A small self-supervised image encoder, trained from scratch: activation squared_relu, trained on rendered roads seen from a driver's seat, with toy cars, trees and houses.
Rows from block 4 of a small self-supervised image encoder, named by matrix and row number. Rows with one number belong to one neuron. Each number is 500 + 50 x the weight over its row's rms, rounded and kept within 0 to 999. All counts start at 0. Numbers have three digits each. After the name is the row's rms in percent of the matrix's.
Before each neuron's rows are labels from the 100 images, of 14848, where the neuron reaches its highest value: "strongest on" is what is common among them. Only what is clearly more common there than usual is listed. The data: rendered roads seen from a driver's seat, with toy cars, trees and houses. In brackets: how many of the 100.
# fc1: MLP up (model.blocks.4.mlp.fc1.weight, 768x256), inputs 172-255
# fc2: MLP down (model.blocks.4.mlp.fc2.weight, 256x768, transposed), outputs 172-255

strongest on: dusk (100); snowy verge (69)
fc1.765 106:549462541501549485487575516553440552467428541498571484454547570424432510493500499443448467448520450538486417521581575461602498468476544503540550483524461506411452519544539549389517570455454529503499469536474539496492544557458528461569488585439479477501
fc2.765 105:515487536458507445460464488563610507498431471472487426518583542468515485526515530445509337522541517523490511513546519477483536525506528514439492571531460413546560522441369460493500569462546443460552568512392575563471517525483543461457447463580459468557

strongest on: dusk (100)
fc1.380 099:535524514568507426493488482415554486514496501487564487497531416538518517470466473538483561489503549487522483433507475502537564561396488556522555451570526550453472447493446537500468453427472412567456535500534465436497482476530424571528481608471535570456
fc2.380 102:569460469442545375510509493588467506539492496469477517475517495477527476503569564438500395450464534510445368443539481511539419542595472443454517432491481461451496481483571519419574478416466555456483500497525469557528478568468519506521493486447452457421

strongest on: truck (98); sandy verge (62)
fc1.344 104:545525512396502464567484563453488547540423481446601486508533404543503422504583472531474467600514574555494592502517532460540523560533562501442577440527483554503537502501489479543554503499447529480488528529428523476600446521519449614526526461489487582566
fc2.344 101:539416445553411447495503390548492410461593524421486565552574535398544526502454428520553464465426436504476462491605583542511473501521512586575501491482498507524586446490532488463465541407520522466541484403521468514563496588474540391471483528456419546417

strongest on: dusk (100)
fc1.210 099:560474433505468465507558472491490437460417553405471544460619471507418547500543429488463561453470571543505513420574523561484623512472542585479556458545513566466485427507508503499523505467456514535549527479557493425564571495456524489544411578472530447522
fc2.210 099:535503483490567345493491486504437493504475431533516473510575520508543457449524524488455385415467491535499397418564492493570541506586497446387520511524459413514487504540448562424550457439425579437513496490477427558548506539462480471514516520477432459443

strongest on: solid white line (53); vehicles: zero (38)
fc1.525 103:443459478527426438559420548537551558539502586465533578477532595504478387475424391523487519443616401460442451561514589489428423512557534493508535507497563496428515499453475450524530504502465500542562473361540581448422518549535520457510521460554543439479
fc2.525 102:519525517488579441484512549544546425481519418516579421462498399498514611469552498479606483536499508422554498535549512598595606507466432486539494617506390481482599566516521595471531505569478563505568557519508495486513485471517407561488475610524503477540

strongest on: barrel (72)
fc1.652 100:523460633417519513446583450585601563413547451497452554515547518588433580437504533533481486536508514591472504504516636490528476539515475512475564532520514515545516531447562617531585418554527494557518409538546423545449585374567537470559477383508523477520
fc2.652 107:499423397566463472522421463468490551503481540526516536456606533441548483510500411484543513524476407478507474571494503445533566508485545466586433409502620508503581458513540548523469476528514500592536532417484580417415516552443486480488518534442466561466

strongest on: tree (100); snowy verge (68)
fc1.80 109:522521447542451511433504470481530495457511390601541484440572429423511443492445522559502498520503472502483494399560553535535524439509432414544549415462476538483473492506537497451555414479537501530498472470453550547482494548425470523542526508559401384562
fc2.80 106:470476490448529485430474543478520510488478573496515514447450474469535489470516422461508489516490501589510548472518483442565500473490585568588403475516415607528449495453512516509527588517531512559552520440531547518585450494545498460481553569466476505545

strongest on: lamp (85)
fc1.197 106:607506460437509470529548453514477452450468495463428532541562564546483464563458510503455496592434406548549514479524472466350526543497483497537546477443417477525470524383527510433556408604526511541613512509553473636530481515543503476506419551490491487529
fc2.197 107:490589527476492558542442565430551537581445522450449543594481457478602593394497585458479432487509508540580528610497502489567441517459462490519538556501443604463522448550388524539509596505541545487499503523514461484568530591450497502471526381538557505434

strongest on: vehicles: two (67)
fc1.506 107:532476483547455456517540444526488468555539470418446502494520547490487466469432480495399512460557415467448483556345581515462527475580557441469537439581467498475460484461430561375520531419578512457509438452605503463537403537517553470487493568388552442560
fc2.506 104:458505516469521511533406456480474533489495528479492531426500423517542570549440479565531488449462540556498492530509447423528559588580477588466469493554613555557470420626434451491412576572480463523464573453469473489492533462489343513552466498484445537402

strongest on: dusk (60)
fc1.404 109:572465573532552450537499481557423499587515460511580483495531508453547457486497414465482413539484516511625482466498565503459505554464524508490505558452499488573550512461505409486545444480462450552529520455470534563483486501472441461457434515591573547501
fc2.404 100:471537494490587423552581435434549488434468499552422445488445472476488577453560526506544586436476496392437508510535369491554464438486501465503502495548570537583489535488516595552560470478466542527537497522527394512531506426554572550458592416469581486517

strongest on: pine (95)
fc1.416 118:545428516478540498506554505545538521619455551550503415532471549482521537476432543523506575516449475531489483512513541473546500477434617507553485537438564436414576486522570571468537531481479509483431435522446485438544483452511563488517582635458516535528
fc2.416 112:491461434597547515506455510483499470539607578535482571510451447437493559554531432531471405438510489586518544489575427538490546525505453545407474501508488518547506508544524434528538517433612501501488598569505560526450569537417599434550546557530395520534

strongest on: sandy verge (88); dusk (86)
fc1.164 107:573611516418471415537515476512489468507579531501510481568623569502596552475470542564488501429557472536537485450535511498516505455526499507524569468466583486516470514472488462555512555489457409467488481426632440573473498600510552568463577453496504548435
fc2.164 100:445503578573503548486515484488455510514500432430494457516456477523485541457458436441540391490588471480489518562468512446426535535515557472474543509486471500492516423473535529515512571521474524510498569528406518388463476494473436542554494487404476431562

strongest on: straight (87); vehicles: two (68)
fc1.329 100:631478451487437457541535498378512459516428443532485593446438495602479481517479422520471511448416464447532479406350512541490492564457472449485464460507554527603469519458571602426586507453508603435598476455441529572506516564473539545464467454455562466398
fc2.329 099:489517476537415491528506556498464394493468490474577523488549473470527464501542492500505573505467558573484504522472559365443492501556439393472502431518455547440603534494447557504405538442515506538472557530450549453476519449500432491571491549421457543513

strongest on: barrel (66)
fc1.292 096:568475504534506383598481440517556519505516551408473451563468499436422538476562442470459505553543507465489515449533446531466577488494524530561508528432517509547523533482463522480478564475453438542557462567512459525539470422542484498613524461509525552548
fc2.292 094:511467454487495512505490450528395583500588463557496501518637475486508532422467420509510492399566375464508527538526482457491383501538483540483484541525501460421512440537534503497556456559451504538514581465488539462523450533650586519586481496559482579473

strongest on: lamp (100)
fc1.422 107:588495447497507503560530449473505552472433468544498522593495506495556528404508484536421496539531590573508471473490532494444442478540482526426442539435463467531551471452476579494478557524410614462393431438552600475501522386442522406589540482539460553475
fc2.422 101:498496532558475493542520572475384431498563527535521565471437572502596461429436558517558479404516454545595535531411489527459601534457595521539515414541572470504440474508504397484452421442426592533526547513530451494512641544452448604532506523421550434428

strongest on: dashed white line (76)
fc1.528 105:502476480419473521506490447436482541524526547427483493532447515430474529408437544523586457464498496512566509523493383549433588374522525496553426468543414474516531464462468581507464537549469534488575586493493515521543430551518579596516471549455427587454
fc2.528 098:479490480581419525430427613477464495496488553575437486389496497617545499564576474407498528479573498450483434532597610531428525569465488579462499464551564503489460508502495495476619473474493526482573422540440451542497473473487586472448450409451483485486

strongest on: bends left (61); vehicles: zero (40)
fc1.243 090:500501493515433597436563518441520456408496634495460392447519485540491473457538489514480597501462475532567478562533460518572544477501555431424541581515456441533514486441572627601548553589539498627506438488554586519523500447548515579495467574522521574430
fc2.243 103:489492483584531425529521516502543498523448563533595466484475538441540583542496510564398507563454592433517512481439539596465472533532418560529420470471500552562490525478441400395542464474451534445569480454504450569486457587480503438561453468529463391538

strongest on: snowy verge (95); bends left (63)
fc1.179 096:500500540464541520476560470508400509467438531402505555523536468515531445531403558539559479543540504539525522564444474575562487488527549506604411477503552514502473602481557510490610465536485477501426493567601414489541574533402463510498511590599462413494
fc2.179 106:516433409519541530504457421576545553462486474518439488487511534539446513586556527557543543397539604463454524531520483422472497464597514458553530600487449496490499445436412511458503523460549575553564424458605578492410456452571545462500578424528542570550

strongest on: pine (96); sandy verge (60)
fc1.474 107:427469503487434495498543463435511492536392604531465530586468492476506422509526446607438528517536525465495602438455544552507393469521518375498480435513414548518485550415501474512505461542437511548564437536510569535486555462532438515506572475477402473571
fc2.474 103:455516528497550512524510551514575527545591564530507390401547449593523549495513490494523460464476516439405475545476602485523629471532542512419567616568465490498436432589476443444472468456530439549394393513507600522477419506468606511606421520550504588475

strongest on: barrel (63)
fc1.173 092:429531520496468555553579519453416505393479520584540491485527432525486512520567480617532481520451425575476496458538553591526511558478456469474520504547558473587478559431489546473520460551456532461610509514557422436454572466462487537547492480437462482479
fc2.173 099:497434550502468498434464466511477558452531543380425531550528508480587537358552549505479538528542550462516466550449544422450491494560516477567478559458490516394532449573600507431478477480575472564457535583421550486507559503507481494415429519555581492492

strongest on: tree (66)
fc1.393 091:552500384533513430453451434483476520436535515513540589533481502442520462416418525470532456395399463555468446542429543530451550503452413548501426531509457643488448531543496536506541462479564540416487524384431459586589462470501513507402525515470510480521
fc2.393 100:576494511493471482533515527485519471555530481474482376527501458523504382555517366480420412552544549509566481463509509429459536484450492496461538564540469459481530510514487493513459508445482489518518565514547518334451533518431515410506453571483581572415

strongest on: line: no line (94)
fc1.60 113:479510414503483566417566488468450489445567474509553529534535536487479575390492513499569526482498508509469474457590401470527554459499520532524491446499432543627491462469497560563424586631485599482533549488425436495537508483486458530582485519547516613460
fc2.60 101:598547490488467485598399540579462394541514522511522465428496458461607526560591517451513504508559487409442528520470530503459534529504565540435551516464488569440546483449505503442582538428516508438456532487536414501466545486538542484477413524518579557378

strongest on: tree (68)
fc1.595 103:570403518544458570547483423390531520481531446510484506467543541532498448459499521515555503592357555521427460447366420473539591571542534513446498482496479470497458469521474472525536473466517427538381504518590480521531481517577514386528504569598513463429
fc2.595 104:493563506500471510514546595517454509488471477531577546509557589510415435489455478478492469560563506480450521485532551506491521412439486495517482505390528519570447552499521507462559474561472480574556505429508519570478503477509451499512428502504589536384

strongest on: dusk (100)
fc1.597 113:476523494509488431407542524530425418452569431385506513516547531521475496485515616555493513508554561532545588475584553445466633559607622477533391502501514542490534550464472500633504502511455485545434559503503445579488533561510551514519497493490558476414
fc2.597 110:501467440531477552544474513446488453606564509472465496540542490509498520457485517504480528429479472593447515449492522489510439483502472497458483530496536559523585470471666518535477499565540497515535505492503530393579462432453545484567505529449508601517

strongest on: lamp (85)
fc1.242 093:568459516454477475493527511460572511517472498473510552560496589528518508473457524533431472538559534550382470498525475488480541495490492508478424520426504503509480518505556554406462581589514535422454443497461590542519481456418494514621532517491432523561
fc2.242 093:407518667467530523522426494518446475519482479508496465595541467451546468547483445496505504469516465497522589496477559528495486560440521536526468468524469501522505510483449393520490489592513503484482479511591464488493464554549459490456471440469554444565

strongest on: car (98)
fc1.324 102:567557495486539514536444541555471465486535500478479476518444549512521608484481479544491430401484409462426507464460427524440527485467493520503568494601466457438560481559507578457489396441522473451515485538409440542540567497488438465486374558545399412444
fc2.324 104:472533504479391471557557520558519574474547439420550563499534485536460416499528483441528583610549556504396474552593486434554545543580584553512507504555399476566493443481523507486507486534455488529509528460495493499554473510435507541494471490362465492541

strongest on: car (98)
fc1.586 115:491474518410486560495452533544472500532493404474499540486518503464460426486570410488496478473485468523530460462458421502491529437552637494480522446489539511405589486462534523408542545507582443453527456507538487469519517405449520569519494458489492389524
fc2.586 111:561452525464451499501494459540458534529430520513483540515548432458508542469536469502484461559547449393484512465545537545544497529602517466445434476461506546515541575464458397522473493544423425449538522555380483490571526532436498524577502449507547562614

strongest on: truck (87); vehicles: two (67); line: no line (58)
fc1.400 099:469477437432489583517517567543521495495528512520539557530481556528468537449579493459536485443541486504456396563626530434603455486483531494508479537537471465517532587506485480492472587467409513476550496561512552448596576559482519457583485431480540504535
fc2.400 099:515535554643464526478504584435444494445496500537457466525473466524549514557415560452472467578449533540523457545540462544455445552464473554507518533542489554516483483482457576531456572489432501575381450489478485595427459496608492600467401457458501518551

strongest on: solid white line (51)
fc1.259 096:426392453440577500441483521544551433514525509483481480541508413439502494413522476528568557398451474428501477513407556591410508488534463498515578531504399464463538462502458467596547508537492471495492522563476485464459576571450565515474454509561474459575
fc2.259 095:511506511568448469546477511505556501430476465441511511430454487515539460519516462513560487521591456523434549481547535556512562415490516470482512517546498484537519474559492570462506410450507404571534499487431517481521609477537503490460434539553531499421

strongest on: bends left (74)
fc1.620 102:478514536497542433494381549489551531568520521402477530529443421476449391420490509518559588533476508471475405438410541489508635533447481539510527459453492585440475550564506521435577557500518511467518515514502567436626511411505535488508418508494465475517
fc2.620 095:509463485368503486493580505501476499527512498486415530513553503520463539461503458533547550519524495571629508580489503385502547518587478492465486511538471552465388463429371456430466554451483454523535423403503563466494444419545516515502480547562459526610

strongest on: bends left (73); vehicles: zero (40)
fc1.479 097:523525426584484460547459499591504533470460504535499418530492454553467509484484549524607631437544511459565493580475484495463402463453418465460517562466486420446492529504565536542546570444495542584543562357479543512478469527543424504582506485487455467507
fc2.479 101:459444447468543472421572523474548472511413544456438572507501532512479492482485525537479505557395444483557470445469503588520530574522555532437450451622601476475501534555478515521465509523505428524459443550417421555464504555485456518505511440456495494612

strongest on: solid white line (87); bends right (63)
fc1.428 102:581609511495486563461571504430399521566516482569491491451527512454526469507549467521490508489516480540468446536536420436512554492581523445541525447523449488486506482470590493487449521534477532488477556531438631422582536528497547523587521417514501456560
fc2.428 104:526513497565549541497482478417529494432499478520540501541532453468497555451471489478512475477479521521574538502531494579552535509452526474487516495420633395457515559429516488534554479500560562444519436587482506502458489507470540593523522540481457521478

strongest on: tree (73)
fc1.362 120:528530576529430478565578477557532525491620479485440481546451502443504393477452502524515485464554525534463525499487446521457461559545540428546549597522498506474472460525585492464584508485451486550496535545609497587437537498461419454474579543488563539517
fc2.362 120:515483498456503536448600515534453542461424444514552539483484530500491496481586498489539522441494598525516515474562341410536507422468522543524451513540493517598427438592524507548448510416511470578516538486438479488534546551471530546476464514478494451390

strongest on: barrel (82)
fc1.151 103:441556572505513633511455571541626547543474526489539480504526562449433535396346510554463510469588519463449422476539550495454463491593503388485495530447505540499609502501475449461497471454525535474505524505547563527546538472417478523424423412491486442591
fc2.151 114:523521450416469385509445411564504524376491480481623537490589499413522521571596490538481457575529572469444444399532429520513508457406467577402457449431506541567438530477402542555524497604485451546527494395412543513514519462537393495511561500511454498576

strongest on: pine (99)
fc1.418 100:640519505472410482514545553498576530479545497531419564452461550556561566453503441404481428489441531451466485492503510534471582485465469489532446585509481514520452437578539492507454514497495489542441586594616543542573541504451419501453565549530441521448
fc2.418 097:485422553590575520471451463485452476553507446564510456511478493517432483648473471510543450420510517512485533414565488477522558477488501583496454497606426419462484529480536495577452575511523407508593494476497525485434508580504477446495471532503514450509

strongest on: straight (61); solid white line (52)
fc1.294 098:476504433536504582526535420560503377448498428437525565582523503502433477476503438497431490508543486519543606559402513575575464498545453406511447540526474423524445533507451558540443418427435553532539485413573515441545495487451533455517465501469436443475
fc2.294 100:577564444438456526470493419590493493579487462454422522506438533461482511479457609528527439459482496469392506444478406465534516549606551607422491478549498520540495535523583495547512488518425464430537471523536465505414442494554513387553543460611513486482

strongest on: crossing stripes (88); vehicles: zero (36)
fc1.108 099:478496463438426499529422492403457495569430509530446537547470532545414511420485538523515595535473545552477407571543520564558498530519483479588475450530431467488512493529561533526459470445449517576456501538502488523473421473501472445632437540475581505584
fc2.108 091:471558447480450557499516557506510458496558479433597540412463429592547495504496491451541444479465510549519469599548528523436555528492542487582508618484483560489427466512386519417499417501560522498479487501495436517526592542498485554493491491469415556413

strongest on: snowy verge (100)
fc1.77 096:435581505467420591445573518455511478507476524504496549552631545489531495533503517517547508547464445541528478470545533493469469510438491564508376589493478493489375558494583480384475455561452423459487502542501379493494521512470468480519499468541516461523
fc2.77 092:515489575490523484495429470565483569452526549511474549484426420570447378391527528431501491592419475496495470493532444534498433471481479399506487541470574560417416494542420528567545527507529541515541523472505544421527488426555502463374546504465471427512

strongest on: solid white line (80); vehicles: zero (40)
fc1.413 097:548509415572513517476530544548489528540502487549512414521595463460504420475495413584636491489484491523511464488517571501535593495502536446454520600431611424493545595535534432539512497444486468583500550533509480540481524552488511430523557462524394439586
fc2.413 099:457481532483558543556512515404433485385435562469540504505434418474454511526426463507453479528418427479533523480500461541580509467421430477439456395485555488478476518421514436539496338503541558416527474548586445597610539520474517561483490593502463460487

strongest on: dusk (82); tree (64); snowy verge (60)
fc1.663 100:448483452492543433439593417553431517584505484497585571419525405472541466424429505531476556606471504549513542535515468493477509488546438471534475463555524612430435511494477439403516524457433454573479569522425451493554491539507462492504443557485541587506
fc2.663 098:550512483566466507509551480484446459519436568544477456490528460530530523452612510464511487474534387511515428472509574526464536515549495569466496506457443463565491478471507547456551428426482490449508462494542462563448495547492494481542517486475454468491

strongest on: dashed white line (72)
fc1.183 086:477450481563487444538496568649527457532638436495594489379486473504531484456435501525558544535509535473547514593557536467424505425479460453446524534563497524444511432483519495505621491550545564540521449519482462456466560423366477558517486509441551543425
fc2.183 098:380495503544451639478494523472418473387453574518588528542554541589489558537530566478494424524516496560431565417517459561477520557582547560553507535539530436515485552535457521501383484557396513489435527505479568500436437567506448525525459526564512467603

strongest on: truck (92); snowy verge (83); straight (64)
fc1.171 103:536450523473484485405482528536422559518519492476413399511457416458516526423594497494545498542522498446616548447408454502531431517557507523460504552479555537614531464489495569492516445425461551516395500431532500457517514488513517524465527503526479436530
fc2.171 107:501524489518527450585488436400489602535406528458499442458518500544502399442495493449490457328536500471465530485504554442511533444464507517524543520415552498463528614356566496487463475510523551508449514488545473507464497469537438472545496567491417566526

strongest on: line: no line (99); vehicles: zero (45)
fc1.58 088:434493422459487537442603519463432486446581566608541445465564440522518488499517501524498462514480542557601450545531474520485521502477493496486523506494461533509502555537502512472593560537563469516570507448542530502543495521503472494524504480425559349457
fc2.58 093:575550563431449439547501387605446559497481544480442535522552564512606522516511513461485459505620463375557564570460556538422529522405549490546566511563557553557504518476555466531463457467586421499433460501505424535526443571479476479508484481490518546516

strongest on: tree (85)
fc1.440 101:543571522495444460546459497481482499463585481503527566526538457501415458483538509501569483526513402519426465490499510509503555450393496520569643470503568495473573539486501422534559448550482404430517502488441478491537403627476446493566515466562457601434
fc2.440 113:381421483568494468535468588416456508497565566485456470486471503515527457496524559512487494443483561547537521372553405430627412552550554493528411520504490512537397561411511606498414569487523559548439484533482448566453533454631526463511512525540450550535

strongest on: sandy verge (79)
fc1.615 102:518488467605592457525552509521555544467523470591471411498555462536534478385534527477556559464440484496527619464476447543519535571563431517522509532541535433498508492425428548538504548501548426581487512483481637419539483509538411533381491450524481450482
fc2.615 094:505407580486299601481504440439524499589501419466526589518520519501497535488490489438421457572443444533463537541503502429468548480500500493569512482436460466537462494540480442470477406505454561453555482564532435590558548490426519571539474582531468501430

strongest on: crossing stripes (100)
fc1.114 112:548511443570387472541432513533475434504464523445528486510545563491445491430533460510506512497508507537485573515456536455490487475538514471444364498469339490578487524431532515574460501562458476463509493519494549552430432551529548569498457514469577397493
fc2.114 098:538484574432438543487502430572526529444554497423469513580433495552544470542527520550396471443529502471545417593464501478534449529474491463480551570497530484483479573492494549354462517506551504527511416486489480457600641531415458517461536519502457580470

strongest on: crossing stripes (62)
fc1.330 105:520440546509583426544594505526483476484595502550493530405450522588528515503511521481398514501527567472516501462492496525587359531533552487437398489483502470436443524531497499567440466553391593471540456477558513512490510503577561511530432503506539499467
fc2.330 102:510540468524517540545415479467521582384524567471366508644440504527448478512495490485516458489512445516555435537522456506435491489471521474472552504416420496573447539459515491418444578535456429483568411486469547517473548453463420457469580424462404578513

strongest on: bends left (65); vehicles: zero (36)
fc1.33 092:439465430506433448530510499547505522498465453501456473473516509501396444468567432488549486492570498540507411571478506520552486433576447426537531628505553428494586532505479469440578488529412509542551464426504535572417462541404477429605525477561462466542
fc2.33 102:467527560484474471430509497483371458527522423572486465495420511496564601550519582540478480484457485401565567522456378466543497524516466560507489465473453511504478495460591507488452465420554525528457480538539470449496411511572501523472419512539536456456

strongest on: truck (92); vehicles: two (69)
fc1.278 112:444498458453559539525572533489451388467518491524517529569501486498547445465323500567440521525480578547551449404461508475479547554544370577446398473448474491471556572492444416526551555463486490418501469519554534529425409417439611458547635598466545437614
fc2.278 109:534447534414488507536557528578560484563396498470512428509508443469529435501543468500490515541511569501484482587469527430517525483396481525467542677511532621503534532458408533457536519446481499547542529488499580461567574467478507564443461531459600429516

strongest on: truck (100); vehicles: two (70)
fc1.138 101:498547536431520545521532504504489482456533594592455509515465443485562561447570496507551472418452416482585475435501445504479462429513437643442488618546545511514474480413568557468495542595524532471484538520562512480555560532555487357420502507486480546480
fc2.138 110:460466487534405587471492514476491454380498466506498541560528568346568479502452487528571488452452511432531558478538575502396477441428490456545455407531578481532508431585536425529462436478463448472468417464585459513486493560519469477547559464477594481478

strongest on: sandy verge (100)
fc1.105 099:529518498516481383478563566489478477575601576492495537542562449488491529482513496519525505505479515506516516549470559479476478470527512521484574465435429555572477625433508572465527602489452432535435449534468524562500479425485501512505431536501488525440
fc2.105 100:510418436549540523525563574505499633540454491464543487508494468507470455407501500423594319397480473467543534467405533426535534480534550518505583467476474517504512479503428434547400502514563500431485470430400496427482496519489504527561441465471393464476

strongest on: lamp (74)
fc1.627 097:531493569541444536474492489402504514426528509543477557493709473515557583481494484485486496452446516564511574543554526461418541509538477457541479589494546572560455483510500409524455579542517421439476415570591481551490521405490455521503540497479541498460
fc2.627 099:476497502446560517523468454501559505404432519460544468458402519467460482510429466532539514457544487567548506517363512504437502445509537479471542463461495518436460567380513490470535569543427479481558529465465518535638434534509472481579431628461567506520

strongest on: bends left (70)
fc1.102 118:583472415478510498532494423436491468467454527501537447553496517378485433466553492499551644400512595418614478495347506505486402444565603459483582509545628498443459481507495593493524479460452550456569535484448613491553576477502528535440565475405488541510
fc2.102 119:452450480416539537503540492480543357480527496495402494475558389509505556476535563550457570553461432537397527433492389518471534584581507451498518564488469443460595511590534556501455515488529492561437440518520422514507566643534529486513544456496493474540

strongest on: sandy verge (74); line: no line (53)
fc1.466 111:535479414571458479547492497558499480459433463473585482574504487487525456511538549468492462478445506560465494445467538480519592508402494584474537473614479487569546521463544545536505589584507468503498527632514484534509490587489469502590442561506432546429
fc2.466 107:572506488559414446490538568446407553457540437502451485473585379446513492495549531474493447483538536456486491489581412409434518527482421531443415441501596483544487553554594516530530478527509482520475492485501500545494581467489454502529539564568413493373

strongest on: barrel (88); snowy verge (63)
fc1.352 100:493563556486484494496521529489496519510506509533571535499545562490467384434507470507574490580603506432496448507547555532514558549515463569559445487473482499518565432533474525570416418520479417482602532466608452455570488495501579474536428473480486609489
fc2.352 099:439493557519456426473447480558523506494490565393488521548423511453436554498517471595386579442512522467427537499508407502584398453494479479554515479425516499505477610500395486472542544498511562474463552472426484493465441477475374578422457485511507423639

strongest on: lamp (61)
fc1.69 102:493455517477483475550519518470480458484541545411467413519588534466586501440571535545469603521574551588532475553464484507543578417490521398469430467489554501534375504585526482444462524573461495430503447516524475555486552479445506514592503489509500469488
fc2.69 100:378520500516520497500562506504449512501535556524444520444478332606513409474452468512529419519426432351514621535523476470470455532449427541463486495436538523468563539431527569548495541477519416450613439514486414487466597521482523552478467562455420459438

strongest on: dusk (79)
fc1.209 101:415498440541549509416426517483475504554445451557451453464554481476421598416447552425518501489487487506458538532455516507498553425551529504463482521626495552527534455539458473447513475537474513531390541515429524509544511489500505484577415590432553516559
fc2.209 100:520572479511514460611526451464534543440450438444490541558433539585559543513561496567403485414498458518510499465549615520376540496495533489552588490423478480486520488543624556459495476525467606510503549420577469480442559432468537465460474484503474417410

strongest on: vehicles: two (67)
fc1.248 085:467514548572505531541537501600562489465460432563566548518498540445426514443521439529538456502509623509440475479460520523515461543357505598463496534544487593542473500529489552485469512432466589493544471423562404540490458501494522546531482448507586491452
fc2.248 092:440437453434420539515626523456515513565450492482450524499568563515484562539482609480499539478449468507587569438497614480473559473567521453523478592580485432493554436517669415540518445565468486549553609486453521452558462551546498385524524473439453453538

strongest on: vehicles: two (67); snowy verge (62)
fc1.346 109:476416563489517521551406511428498562422526533546557517550543575479485519484535484487529466476442460574480603561449476463482535492447434437448466550518495427465399501550516570485511516546568546550476506533572488599401477395547442533576590496445467495472
fc2.346 102:450494560495579514490562551536581580537533517499456529504466459419462534455451492484471486445540504503479482467604508492509476456521625449595440486418605507567502447529520519546613589467484398563572445507478532465477480563578568527437519493566526534471

strongest on: straight (100)
fc1.590 102:427414598455367556501571482489533536516501530619488558540587507419449510471441427475483529498497550570573439591537500479491519520487507531549498590552473530535456542439538463441510531512520499496519455451508460543433525508462429449460466549489557481455
fc2.590 103:496422500580540481468434428475534490538496561417563502466548555480548532534489454538440472455434553600474549530556503602518437582440514457544420462388516586440534583563461509483490416464490468524540553462450464405480530466513539527584568565559530423486

strongest on: dashed white line (99)
fc1.357 102:627499560515466563450522508550502445468469572559508556521446481514451503505507409483439476466508522519548602493475496484451564452508434454434496489542493560512419410408585477389581479448593505515552526464450516533448465427551430548496478519479556453526
fc2.357 097:507465501535554464553445509520561481400508523438507452574580483492545479394478497550510480494469489482514430437450465561483489454477530503560550508445469477463491516410449496493437590530409516537482495530416384526577631553599481430548540520602423493491

strongest on: solid white line (86); vehicles: zero (30)
fc1.192 100:568499488504480541517455563560516523538557467582511478547466515527549529463480432531526473536613482462577484570426530491544513470460529483497563536533540504495476501584489475544536574435431548480546562423484558415475507594568512621438482487484444485540
fc2.192 103:425426555468490535508519530516426472520497477457556515499481499499580612513503488491540537459434434466477483475540438537475590498473425546444461492462486503491523539511551527559483405544548491460376440607501407558505449490508496498471446620472550436549

strongest on: crossing stripes (79); snowy verge (64)
fc1.566 090:424518480581500446463415543425509498496588519503491601436443485456518514412465487485510507573523530599538445545491526473520385519529592466459497493511502478410547544406467503424435483586512578490575499589420469426491513421351472578543526562499501470462
fc2.566 092:540448466429431495503544413494609556430488433370486577557563526520530527563592531499497499462501362437528486495500451395521573501524488441518476549536445421566500397595504508542514421546490480391476439508524555516518555523512474528499598417535453430545